{
  "encoder_activation": "squared_relu",
  "encoder_qk_norm": false,
  "encoder_shared_expert": false,
  "cautious_weight_decay": true,
  "weight_decay": 0.04
}
Rows from block 12 of the encoder, named by matrix and row number. Rows with one number belong to one attention dimension. Each number is 128 + 32 x the weight over its row's rms, rounded and kept within 0 to 255. All counts start at 0. After the name is the row's rms in percent of the matrix's.
# v: attention value (encoder.blocks.12.attn.v.weight, 96x96), inputs 0-47
# proj: attention output (encoder.blocks.12.attn.proj.weight, 96x96, transposed), outputs 0-47
v.7 085 [170 150 163  96 144 137 121 110  97 105 137 152  91 123 105 137 132  84 118 192 182 104  94 142 155 155  83 121 132 134 108 158 150 137 149 138 120 202 140 128 130 115  54 112 128 165 102 133]
v.8 095 [182  75 100 174 112  67 118 152 131 124 107 104 106 207 142 117  93 168 128  84 112 129 127 114 106 151  74 126  86 141 110 165 152 112 178 123  75 110 166 113 101 100 109  98 145 125 127  84]
v.9 092 [137 115  91 137 120 115  94 103 125 116 166  58 125 144 112 146  96 103 140  52 135  91 134 115  86 146 101 120 135 183 123 101 175 178 175 129 134 161 124  62 146 170 132  98 153 192 120 106]
v.10 100 [120 124 146 128 189 155 102 157 105 137 182 106 110 149  54 112 128 177 149 142  81 164 147 129 116 135  74 181  71 135 120 155 110 105 159 140 121 129 105 163 109 153 167  93  80 149 134 117]
v.11 086 [126 105 112  95 164  75 107 145 105 138  90 208 124 167 129  90 174 163 123  85  70 123 169 143 103 153 120  94 142 147 122 108 106 113 148  97 130  92 144  96 147 121 154 112 169 121 121 115]
v.12 101 [117 158  75 172 107 121  95 110 196 154 118  85 124 119 137 168 106 142 158 131 182  82 173 135  66 157 142 102 133 133 126 108 173 164 106 174 133 147 137  92 107 136 171  88  83 168  95 151]
v.13 087 [134 128 149 166 153 109 113  88 146 129 118 114 128 113 110 112 134 111 147 135 135  44 163 138 101 191 180 131  57 250 132  87 106 157 106 108 150 102 118 130 118 145 162 145 100 185 147 175]
v.14 081 [ 99 188 171  85 106 145 179  85 187 164 199 102 116 101 141 141 158 119 134 132 110 152 115 137 116  74 157 105 137 113 152 108 100 113 139 139 103 154  79 112 143 137 176 130 114  71 136 143]
v.15 100 [143 138 118 139 163  84  95 221 116 125 163 145 142 156 119 180 126 180  66 110 111 151 150 176  99 134  58 154 125  69 132 169 128  50 196 157 127 113 160 114 118 115 101 118 130  92 139 111]
v.16 110 [101 133 133 128 175 166 105 114 128 154 158 135 127  76 120  84 118 124 109 132  94 179 152 127  84 117 171 144  99 186  66 102  97 160  64 139 138  83  96 136  95 157 149 127 118 179 143 166]
v.17 111 [140  59 126 140 126 128 135 147  87 136 137 112 161 131  90 146 139 109 122 188 105 136 168  96 165 157 137 142  63 142 127 164 197 112 107 107  81 144 169 117 131 106 142 113 114 169 117 129]
v.18 092 [174 105  78 189 151  77 107 169 141  57  83 109 123 178  38 168 102 128 107 150 135 142 129 121 127 190 154 158 131  85 134  91 148 170 162 154 158 112 141 103 146 124  98 111 128 219 108 122]
v.19 099 [114 129  64 101 135 163 111 158 188 133  54 192 140 147 155 159  99 157 164 132 204 183 132  98 135 150 134 117 168 119 150 130 139 156 140 166 144 146 127 106  99 117  97  93 141 130 151 106]
v.20 105 [135 146 133  97  92 184 121 105 152 137 163 151 108 110  78 169 115 132 160 163 166  94 103 177  81 112  84  89 137 183  74 100 151 144 155 143  75 163  98  67 100 119 139 103 113 137 123 197]
v.21 104 [167 120 150 146 125 144 123 110 128  64 170 114 164 155 143 131 139 130 163 122  65 132 205 141 117 202  78 139  71 182 136 131 147 143 167 180 133 156 176 131 110 172 112 134  73 148 123 121]
v.22 107 [179 107 205 154 138 148 168 119 105 124 234 101 132 116 119 147 151 143  92 181 104 135 115 136  99 145  86 111  96 122 144 173 130  96  99 138  91 117  89 142 111 129 113 123 123 181 120 114]
v.23 096 [231  76 124 158 122 148 122 140 135  23 120 133 138 181 100 152 131 166 137 108  61 134 138 113 114 135 108 149 114  58 128 150 145 167 165 163 125 116 174 150 123 188  58 137 157 123  74  99]
v.24 085 [ 58  51  78 111 182 121 162 150 167 124  70 149 126  95 160 135 151 117 124 125 130 128 126 127 129 135 137 133 146 119 118  91 127 123 175  95 207 146 125  96  90  71 136 108 150 125 175 162]
v.25 099 [ 77 117 131 133 147 102 119 129 137 184 127  56 158 100  73 140 161  90 121 202 175 114 143 142 138 110 160 125  77 134 158  66 152  96 145 110 144 104  68 111 114 159 160 175  56 184 134 153]
v.26 106 [168 132 130 155 161  87 128 130 110  93 119 119 104 148 149  77 115 171  94  80  95  99 137  99 103 133  93 101 115  64 139 186 129  92  88  97 133  94 104 179 114 124 100 133 128 114 123  77]
v.27 105 [ 96 179 118  60 120 192 111 137 145 137 169 181 111 123 118 103 102 120 156  98 173 137  89 140 162 185 114 137 168 138  94  79 106 192 154 127 146 175 149 105  76  95 107  99 120  82 122 149]
v.28 099 [154  81 190 120 124 162 158  90 108 135 127  88  80 148 110 101 116 161 126 161  84 149 113  92  89  87 140 129 157 147 105 159 144 143 117 122 139 122 147 144 112 105 107 114 163 131 130 122]
v.29 094 [150  73 136 149 135 107 178 132 128 146  84 103 123 166  98 167  99 124 129 147 144 155  61 157 155 151 163 121 173 169 160 209  98 176 119  98 132 108 153 117 140 130  98 143 125 107 132  91]
v.30 085 [150 116 144 121 128 158 151 111  69 109 215  66 123 117 101 106 123 104 124 147 119 171 153 122  93 154 122 130  82 129 110 118 102 109  65 112  89 109  88 156 117 121 143 107 119 152 126  62]
v.31 118 [108  74 111 148 151 149 155 143 103 153 112 123 159  77 146 102 145 114 108 152  74 121 141 116 146 144 157 133  58 153 141 117 143 106 120  85  86  77 145 117 151 128 151 152  94  98 147 106]
v.32 097 [126 108  90 153 149 128 164 152 149 125 126  65  93 135 174 149 100 170  98 113 149 105 141 128  58  82  98 141 145 104 138 133 117 116 173 158 153 109 143 183 150  65 134  85 110 171 167 122]
v.33 098 [ 92  51 145 115 141 101  95 108 117  90 124 174 147 121  93  89  94  68 112 123 118 132 128 122 184 122 163 161 135 134 105  97  79 141  96 112  69 104  98 133 126 139 119 208 112 172 171 132]
v.34 098 [184 127 131 117  93 126 101  85 119  57 122 210 113 148 146  82 125 142 139 105  81 141 133 162 174 149 132 129  61 158  81 180 166 129 139 130 117 133 127  85  59 145  51 193  74 135  68 108]
v.35 133 [174 115 146 141 156 108 121 151  95 136 172 185 168 126 107 103 149 142 190 183 175  87 113 162 193 179 130 149  62 201 135 138 124 137 137  94  95 136  63  66 115 114 140 163 114 128  66 130]
v.36 113 [192 139 152 120 171 146  98 118 151 157 105 119 149 139 110 173 127 122 159 139 177 143 131 166 132 171 102 127  90 119 136 128 120 165  89 160 131 175 109 102 128 134  95 132  93  95  72 106]
v.37 128 [141 116 163 136 124 143 141 114  97 135 116 162 125 144 106 117 110 113 174 175 175 112  87 202 165 164 101 106 104 159 133 149 152 134 117  96 160 205  87  83 117 143  99 169  77 123  20 102]
v.38 079 [127 126  82 125 138 107 171 189 126 140 118 139 144  89 169 111 122 112  67  97 134 169 152  91 160 126 142 136 112 153 111  62 115 113 157 142 140  78 149 129 166  88 145 126 116 138 159 156]
proj.7 095 [118  87  76 170 111  83 126 142 111  95 151 137 157 103 173 155  90 163 172 119  86 145 119 138 128 107 126 137 129  83 191 141 119 115 106  94 120  73 119 129 133 179 178 136 156 104 117  97]
proj.8 087 [109 172 149 112 144 139 169 141 150 107 155 171 147 110 132 147 138  99 103 164 113 127 154 129 163 124 153 127 175  82 127 107  93 145 115  88 193 182 122 137 155 167 125 162 158  97 139 154]
proj.9 081 [123  98 131  90 146 128 156 162 167 139  51 142 133  98 131 118 186  97 121 170 110 128 129 176 220 140 133 113 157  86 114 105  75 113  84 148 124 150 161 194 126 133 104 197 145  60  93 149]
proj.10 099 [158 107 143 139  59 156 171 121 144 150  91 171 164 149 153 125 132  94 115  99 164  91 156 164 184 178 164  56 166 145 135  87 152 177  94 141 141 144 146  36 124 154  72 138 142 171 105 128]
proj.11 087 [127 123 132 135  68 139 156 121 135 103 137 109 166 116  73 136  85 138 111 140 187 130 141  75 154 118 105 138 149 137 113 154 132 236 106  97 143 174 165 134 111  96  71 187 113 119 145  94]
proj.12 112 [124 108 157  87 161 190 131 136 133 123 121  92 128 143 142 164 178  89  75 126  96 164  24 172 175 118 117 121  85 151 102  90 148  66 167 113 113  88 125 180 155 135 150 137 141  84 128  95]
proj.13 075 [ 89 106 148  88 108 152 175 144  93 126 139 130 156 177  74 118 146  94 117 115 128 182  77 104 158  66 124 107 129 100 105 111 155 116 110 138 113 161 205 137 127 100  95 117 120  75 114 117]
proj.14 074 [145 100 134 128 133 142  66 154  95  99  78  98 120 107 117  65 154 167 120 120 113 149 113 146 152 181  93 125 111 195  97 134 100 116 125 141 160  54 134 174  72 132 112 120 162 178 128 139]
proj.15 103 [151 142 116 176 105 132 167  95 105 124  98 124  99  99 148 123 104  76 195 136 158  96 139  80 147 144 173 112 139 126 186 104 131 213 119 134 132 167  46 133 146 173 133 159 147 126  93 158]
proj.16 100 [130 129  94 166 110 127 154 130 142 143  93 122 133 189  99 122  97 131  89 139 176  78  83 101 125 182 124 124 166 131 154 149 140 105 165  94 121 135 114 172 144 113 130  81 126 145 133 160]
proj.17 085 [138 155 122 152  94  96 128 110 167 100  98 155  95 116 160 169 118 176 146  94 179 128 114 179  96 106  66 122 121 100 140 122 109 147 169 123 169 103 131 105 181 125 143 177 107 131  53  70]
proj.18 085 [ 91 151  98 122  98 148 204 102 118 156 162 170 107  92 162 152 205 105 141 141 134  72 139 141 122 107 132 118 144 105  97 169 123  39 114  54  87 163 119 113 159 116 124 117 104  80 132 106]
proj.19 101 [102 162 151 124 107 101 104 125 150 125 173 135 152 137 158 160 111 115  95 145 117  94 104 151 172  96 103 179 108 111 140 133 112 140  97 104  88 105 166 153 172 129 125 173 103  89 167  94]
proj.20 124 [ 81 112 115 130 144 114 122 128 148 106 138  96 121 135 159 165 150  92 116 135 101 144  50 147 201 148 154 149 104 133 182 126 140  84 131 109 158 106 153 192 116 153 163 113 158 141  54  56]
proj.21 109 [101 117 129 197 133  88 158 161 128 179 116 143  64 113 127 140 120  94 158 172 153  94  88 135 156  79 124 117 118  67 134 117 169 129 136  88 122  78   5 153 174  94 133 142 170 136  97 172]
proj.22 102 [131 138  91 142 107 106 120 193 102 108 134 103 126 112 147 121 122 133 169 121 144 120 117 147 163 121 137 113 159 127 135 123 113 110 185 117 132 143 120 135 127 160 174 149 162 112   0 181]
proj.23 093 [ 68 178 120 146 148 108 141 153  90 162 124 156 105 126 159 101 114 131 180 102 152  97 131 154 168 103 162 104 131 146 157 131 124  78 122  82 127 146  62 140 134  58 111 156 121 150 159 185]
proj.24 090 [145 162 102 174 162 150 109  87 110 139 202 157 162 151  83 160 113 132 107 121 143 104 132  94  94  93 128 158 142 140 167  95 122 146  89  71  65 107 126 153 184 181  85 131  91 149 160  75]
proj.25 104 [205 141 153  90 134 169 144 117 117 121 127 183 126 131 116 173 163 148 167  90  70  77 116 114 142 150 180 142 141 164 128 160  93  58 106 172  96 190 221  82 135 139 160  83 206 141  90 121]
proj.26 105 [135 117 146 113 120 142 112 164 113 172 151 133 171 139 107 119 149 142  84 141 147 125 106 166 110 142 131 106 160 145  37 139 136 138 186 142 108 159 114 124 132 124 179 124 114  69 134 183]
proj.27 111 [ 91  84  97 151 153  93 109 107 159 148 132 103 146 132 146 131  37  92 120 197 108 159 124 144 168 103 131 114 147 122 164  96 146 121  88 132 151  90 120 173 172 166  79 133 116 183 158 129]
proj.28 095 [138 131  98 156 110 141  56 156 102 115 140 145 218 158 142  96 136 148  38  56 173  46 156 126 103 188 116 113 148 149  94 110 118 105 125 123 144 137  89 111 124 129 124 177 118 151  78 124]
proj.29 108 [ 65 159 101 121  93 117 155 138  87 105 162 186 130 139 154  61 131 162 151 131 151 103 174  46  95  95 125 153 149  84 116 130  97 111 132 108 153 161 129 152 115 113  58 135 108 141 162 132]
proj.30 082 [174 174 155 126 104 109 101 140 159 136  78 147 125 149 127 143  72 138 145 123 129  99  93 128 147 117  57  89 141  88 117 139 139 157 204 155 126 116 124 112 174 142 133 119 169 140  59 163]
proj.31 103 [100 194 128 137 117  85 175 125 117  89 114 153  97 153  98 182 133 138 152  84 135 117 151  57  91  84  69 129 156 103 147 157  90 175 131 122 183 173 150 127  57 110  90 121 132 165  95 140]
proj.32 093 [104 121 180 117 132 103 114 127 124 130 158 173 203 169 104 128 125 113 158 116  85 196 143 114 189 174 100 151 135 128 111 137 114  79 123  70 105 155 127  89 138 149 155 143 131 103  75 106]
proj.33 091 [139 156 104 161 120 168 146 115 139 167  87  69 141 129 184 173 178 176 154 106 171 146 158 145  78 131  96 110 101 120 113 154 164 118 131 116 159 152 192  53 131 135 126  84 113 117  58  96]
proj.34 095 [ 77  62 131 122 175 146 100 143 126 116 118 118 121 129 141 140 105 154 160 128 101 110 143 143  91  74 119 112 181 130 178  93 130 122 147 153 124 159 119 191 167 149 165  81 183 180 158 179]
proj.35 122 [ 92 114 105  93  95 173  94 106 144 104  91 109 128 152 124 149 150 114  47 106 129 136 142 136  87  87 127 140 151  87 113  89 188 135 102 155 122 143 174 167 128 131 170 115  93 131 166  69]
proj.36 106 [ 84  63  83 159 119 109 122 191 112 134 192  59 121 121 118 103 118 121 124 145  47 117 132  74 112 127 118 150 143 101 100 116 125  79 134 120 139 109 141 161 136 129 125  87 113 169 219 147]
proj.37 110 [151  89 117 102  93 157  85 111 155  79 135 139 189 164 133 153 163 125  66 101  89 159 125 125  62 145 148 133 143 156  92  90 141 126 153 171 105  78 169 149 156 171 158  70 151 117 193 130]
proj.38 082 [119 187 154 144 136 147  65 100 113 134 162  85 127 133  95 102 144 170 187 176 136 115 133 117 101 105  85 139 106 133 105 149 139 170 142 100  77 169 101 148 111 115  65 135 155 114 132 100]